Weights of a small image classifier.
Training: adamw at rate 0.0025, 18700 steps, held-out accuracy 100%.
Data: trained on streak pictures of flow and ridge fields, 195000 training examples.
Rows from block 3 of a small image classifier, named by matrix and row number. Rows with one number belong to one neuron. Each number is 128 + 24 x the weight over its row's rms, rounded and kept within 0 to 255. All counts start at 0. Numbers have three digits each.
After each neuron's rows are labels from the 100 images, of 14848, where the neuron reaches its largest size: "top examples" is what is common among them; "patch colour" is the nearest of a few named colours to the mean colour under the peak. Only what is clearly more common there than usual is listed. The data: streak pictures of flow and ridge fields. In brackets: how many of the 100, against the usual share in percent.
# gate: MLP gate (model.blocks.3.mlp.gate.weight, 384x192), inputs 0-191
# fc1: MLP up (model.blocks.3.mlp.fc1.weight, 384x192), inputs 0-191
# fc2: MLP down (model.blocks.3.mlp.fc2.weight, 192x384, transposed), outputs 0-191

gate.107:174135101099114126113150114177142109119117176131137093115123160087152139117111138113129126146123108122144127119121156134152091126124149105119163132081102142144155104119124158148122138131139109125117136122068133164143118158088117146152128121175091138122127165139147093160085118150093148104139179119107165140128126132115156143068126113091102117142140147128056153099139154127145127113121130120167120122126135210125131112130068070146112145129105132171146149108142116110158107128072125127136120117116116142180137102104068144105126127108122133097148120124113150120164133153143145131
fc1.107:091118134158127123148112122083089163139144089133142175154146102150106182130147129147120149132149147146105140119168107132093174127153138127130122172148148097141087129136163139125171143119097128113112111127185136100114125093175140124119109116090137103106152103162128164113184121097137143161104088140135096116159134127138120132154105108178126111098125079141196121163133103126121121147114097146068145126160131074175138164087095129127118122153141135107128086147108124100113110149157138154142160122124124111112107142155144106146131127155151109129154115123136108155108125095124141137
fc2.107:098113128153119095127164126160164077114111131110078156076136141117137158099106134163144109122138111169130131113127118125176113135167110098126167114127095150156148146120113094138139118167166115113150112101105130130155142113144128159089157168100110115081100090119110108134068140141126123116141128131115093155129138116131161127116112222165091168161157085102126114129098147181135118121132115112127138145162131179089180122122116144141118124117173088121151103158140152103117129111147137135139130117127109168143142125111113126123120114127109108094091130109124112103145161144125127128
top examples: high contrast (99 vs 39.5); fine streaks (80 vs 49.9)
patch colour: black (34 vs 1.7)

gate.93:159115108113149133110132118133140131154130145108124115128128138122132084163138165093131123119152118087131161093117113133141122106165132104152074139124132129088145150127154119137124109153106120117116130161131114148164108144124146127100131118210141125101125210147097146087145134128090096135136108117111197092122075127107144117090152113062103099128143139133100104128150143143131150144153149139153105157110136132135156130119134100145124096080129135114090137137100134142162106146118167146142119156157167110114155141144130079118152090106135134091149133120106130176130089167129096087
fc1.93:144143117123144153106117101164131132153125158088131103124141112145117082102121132101158106140154150113117140105139178128162109168132109119128140111095142125141115112147103150144153144164130112110128139118110121137135107135132165151142100133185144099125134177112139115144109125144081147146116169102117165160119096094137165114096147100089098100105081188075099096126123125123107133128106144144151112120175129123134136103152099107089154080156123126160118116143164112123188105125112122163158120117122159107105061147136104116136163123130140135089139116177132150175123147126090133095
fc2.93:154130111153120141107096142096132140132141153121124115118077095111172104112139144131113119119125128143108126137162145119123120115102121138122142151104169147142147107134111131146110179118092123101126150137093160122119122136105134165099127080128104114173107151114172133156123073146111109166171184113124158111145145155141121118128156117105093165111132123105098163119119110131097130153104125105147056145129148153135136111130128065094128111147141091128158135044143142196147130145138122128139154090132092128157115157130113139104120149116101110175141153146099156147110153089113161136
top examples: high contrast (92 vs 39.5); fine streaks (87 vs 49.9); whorl (27 vs 9.9)
patch colour: black (51 vs 1.7)

gate.268:152155139114125089148124167154120107114110088122123125134120155139112149146085148150040155131125115138129186143115110172129164152146139143133145147111107148115116131092102113091156137095125160108107126145127132095149121118131123108135168113137133123106158116155170100131123161109149138123148102161101093165113133124093139138116082161140135104205152104117131155105148137144151118116137147084121161117111154146135161137131086133138135095125123116174144131100122134105145140093125194108099109167134135111129137101136114102116089104101089087100163095171129123137153132147134091137
fc1.268:130111150120129130116103146149142091123126138049143123122076124145109083113124114144166141164136111121133107107137129112126130149156116151186141129101091165111134120145129092116126115128145118157157105109131100123085155142116134135139107154109117150175105144062079100175128112135114136126107137065144144147149108132135141132165151104116175114097108158143104081161123129130122125130134117164130102132158092119144127117173129158099128120150118148179124080132123139120168172143133111128129115099144128137111132162116095106137173177104116140114061181135125113127155136129132145109
fc2.268:124141128153133092163126150132130180129126123154081113153150139170100169159095132145088121127095127156108161142095124149144143082117140145119138127118132124148085110079119118103173138103155164121082139121150160109145098106155115081116161096126109119112158095138159137108129143136158145106167102133096122159122120109102143140127088169139155110178148133102149136118157137135162139135120138091094192110070150137138120139122073129143136110109128073142129115119125113116122123089113163128102127167141147168130121120136142121115100090118109114082159084134112155143120118124147096148
top examples: turbulent (96 vs 10); high contrast (92 vs 39.5)
patch colour: black (31 vs 1.7)

gate.293:112140128131180158192140082144145134086137165142095109138172113128155162134113107121180123084135130119101123145116120124176129165154112083144098107147170098155135107103145104085144135153169140104114084078132103113116096112129132139172088128148092101126136138115165112144123128151132138143162095138119126139160106129162111111107115112113110116121160149111088105135101110189091076128117125100120149120133191115136128141153150146133096117153135095122130157163107089138109117096115167107126128121129167120141101119131119167150129095163148129111131131142127091120141119113132140137
fc1.293:141142137137173160176121110137148074082128171161130115153192098107140175138122077110152128106146109142117137141149099135162153155144111132150123128157152097166166116094140103091121155095152136124117071105139097115116127113134129107172109112138122086112139131136156072139137141115150144120158088122123124137152121137148113118086104115148115116131156153098083114161113125190096073118124144094087127140133190123118148130113132126148104114152113117166126140153120099113128113113111169081111144121132152121160105105099097138116131111140131126121128117131124098132168166120140124130
fc2.293:143117112164093120079114178133118165178132102110119158116064131148112065115134173134112100167122127128154128114127129136107111093109147105094151157119095118141119122159117093210120114115122120143143152151115154156146145140090134165074161159120137137150111114107092180099125125118144115070100132118123132113089143137123150148169154148109142126135075114149157147123123101089134138158141104132155118129139084144116144107151119134133138129096173122105110133137141131122111142130147103157144134131140091183111133157136156108130117145122085132146122112113130172137105121141086125116
top examples: fine streaks (87 vs 49.9); high contrast (66 vs 39.5); delta (27 vs 10.1)
patch colour: black (26 vs 1.7)

gate.176:136125138085100119152105101096119168109110120147121143151149134113120161152122171124120112104093148135111129110137108130132126146158128139090089140136166109172144148150172117090079154139124131091103138095128101159128113100147122109164113086096154126143155123147117119130142123136076097099139089145123100107118108171128137117111142156168166111155122111133171136112146109118129131114105133134115138143117156089150086116120107123176108166132141138095138167144169103145150052155120121122137171184105152155143125099117109133097116092142136131184162106106118163140110140100123114165
fc1.176:103112184130120127160108117075120122122150110110094169150110146106135103132130122135113100150089153127146112117157096113131121123111140146109038128150143087135137149141127072142103147141129119094122134111115097108119115130130113097136143117096156145149154082130080145143191138138127122119117141127116059135137112149133140116171125157177169118173117115132137145121148113130136122111119107119118135080136144076136093157128174183184109167130147136125153143145158122134136119121130119105137159144103145129131111113126151137141131130126148139210102117081142131093105109118142123134
fc2.176:174126120089121138127121122136126134148125126118108124122122140147136111171157134157129174097149101108131117111105141108145162150133139125115140090130148146110185159155099116131109158120110145132143122151077094141122087125101149118148112135178090139129108163121121157091183109123096113144130156143122149170138098139106111120149134040100131063103107151118087146153110122088135131106141153174158108161100151109157117132155120137167102121111136108141117188103095100114165141131113119083109135114133136111108155114152110095115120106157137180149134132142133112159159117164123117126
top examples: high contrast (98 vs 39.5); fine streaks (80 vs 49.9); whorl (48 vs 9.9)
patch colour: black (38 vs 1.7)

gate.177:162156099125155135073098136180130104110110162112133100104125120156116153098136178104140139111139114094126135127129135162137106148141106134146126154113115135141134131133102133101154072157124146105135141140117118149143123129122123136125101133205111133144119170129115093121081126152126128134115135123151194130110130116139163102044161120083101106108118145113085099126094126126128146129140138138172156123138118150151132078147126097092133142138094155127100130134091136186163112119128135151148123122135154131115096157129136112119138119137155129091132128151123138201126088173108124076
fc1.177:097137131132100124155124166070115184100158119150136148129160140093124143124125124166105165115152104159128135110127098118118153120113172138117085130140143114125102132144141152142107179125128111128161110139145118071107135086170140105136138136066106144136114083103108156156088119108136134082112120126113050093118160140124120106196117157180154156141117124128160140126149114129151120135102108106125140152114146111146122153109136154141107157123137117119172116147150123105084131086160134110126111161113106120137121109112115160147117152122143122154112129109155124083107114080141140178
fc2.177:128104128133168102104145099167133104103104102159129122134141155120101145139102097117125116142161139113143127114092125122125132108159121109134073111115076093109146168148133118096133065163176110161106088117193135161131169160159120113155119104107143190099166097121090115118164127108134105179078067137149119117123142135134144155091120137172123102126123137149168102139134140128145143133159111147132174132130102117139131103106135139106122140129101139150081129163097137134114116117162168101128128137138147145085152118180169117164131129117148112120132141114139125113144148138130109122
top examples: high contrast (100 vs 39.5); fine streaks (92 vs 49.9)
patch colour: black (58 vs 1.7)

gate.239:146132102149191114142144124148168105116101151143165101089120112117117158127078156146121113119155118088128144114134142133116163129149135135152148106126093126141156122107122164128108090096113137146128132135135130124144149135130103126152140135170115097162130141109147112093155117141096136126106109125152192091166131091118124146141127108103128106086146079101130123146131137135145109141173154135157143101118122159145148094164064107047072119114092135161098086113107112150142164121102128130125129150115106144120093152099141128129123119135128124083133116190136105132172143159099134160
fc1.239:143116111145155162104142123119153110135137153135132113114144096092142072109127104111143159123145074109122125138132129113118145123107182106116186140134109113085105105126094147113100084099143108105141142127119119119138146142104124173157122140142109144074097149121171106176114138107159138147148137119146148122145144126106147118156133102134098121132150149102079146155074134126135114122122100102144166123136117158152153116122135093141110128146154100196140113131139131148101137117116108147136100164166111098156120146099172121162118194060124130075115128158124103103110129160154161140
fc2.239:123128124103134159141122103136116168136151113127079133107125127137143093142135134124130129138128124109141117147099111139171129111085121120112167119136125122102141139120082102127120110118141174138111116129071125063093085144078169176124149135145104107109124161173127161117141121082203121121106130160133105135098107155086133127175135102102123088113124145153102146149096144133145112105149112183127123134104143091158117160122149163157135114128134104137100157121126150097094116136174131092132163130131113095144169110164135076112126114147097173164097116120139120125097123122154128150
top examples: fine streaks (84 vs 49.9); high contrast (72 vs 39.5); spiral (29 vs 10.5)
patch colour: black (35 vs 1.7)

gate.362:143132111054168106109106124121113133121133133074144082109111135150126145171130159126114117112157112094107160129136137131130132126161113094150114147128124158112111129120117140114140145115117124128151151142095157094141132106136131103111141132160140132149109217097142125110111116149069128143134097168118160157128098130110109137088143098106111084132125142142061121124176112115165150150164177160152128142143103157132161099123113129081129112114122137151110138124114141138160109134136152169121116135132135095128105131118127101112140129113149100087149168180119130169155079103144116074
fc1.362:140166104156106120136127108161144093116154115150069138166129144130124147134111111138126109147146164089123121148140129116114121123141133185106144130116071149109166123114158093133120150164144115178119164154073147148122104127152124155092145083142087106138120089124104135123209135122170136124150120146106147132101143130127123135099127143140132088131127106148092151149110103136124119109131076109132128119079111131111101094184119110173064135139129131123095130124119123131115128140111149144140082098153123157125157122157126125117133088146126131118120143077120108156133137192117159166
fc2.362:110109133166175122151118143149131094166127143151122105129150128149147075109131118101131119109136115138137123147137117164137103111096125153141140135129149130136111130147093146101171136088124116139155114171171129115121107122176150077146152116111144107136117136139112143158078135129175154129142174046091122143123125070106155113122152155113094132127118126053165123093100148156131131159134160100088113104098144088134109141166144123127140119111098103117125128131150156128147154106117122086126136150118165133130132135103155125115115103124151135066097111182133085156100110133123138118
top examples: turbulent (87 vs 10); high contrast (81 vs 39.5)
patch colour: black (34 vs 1.7)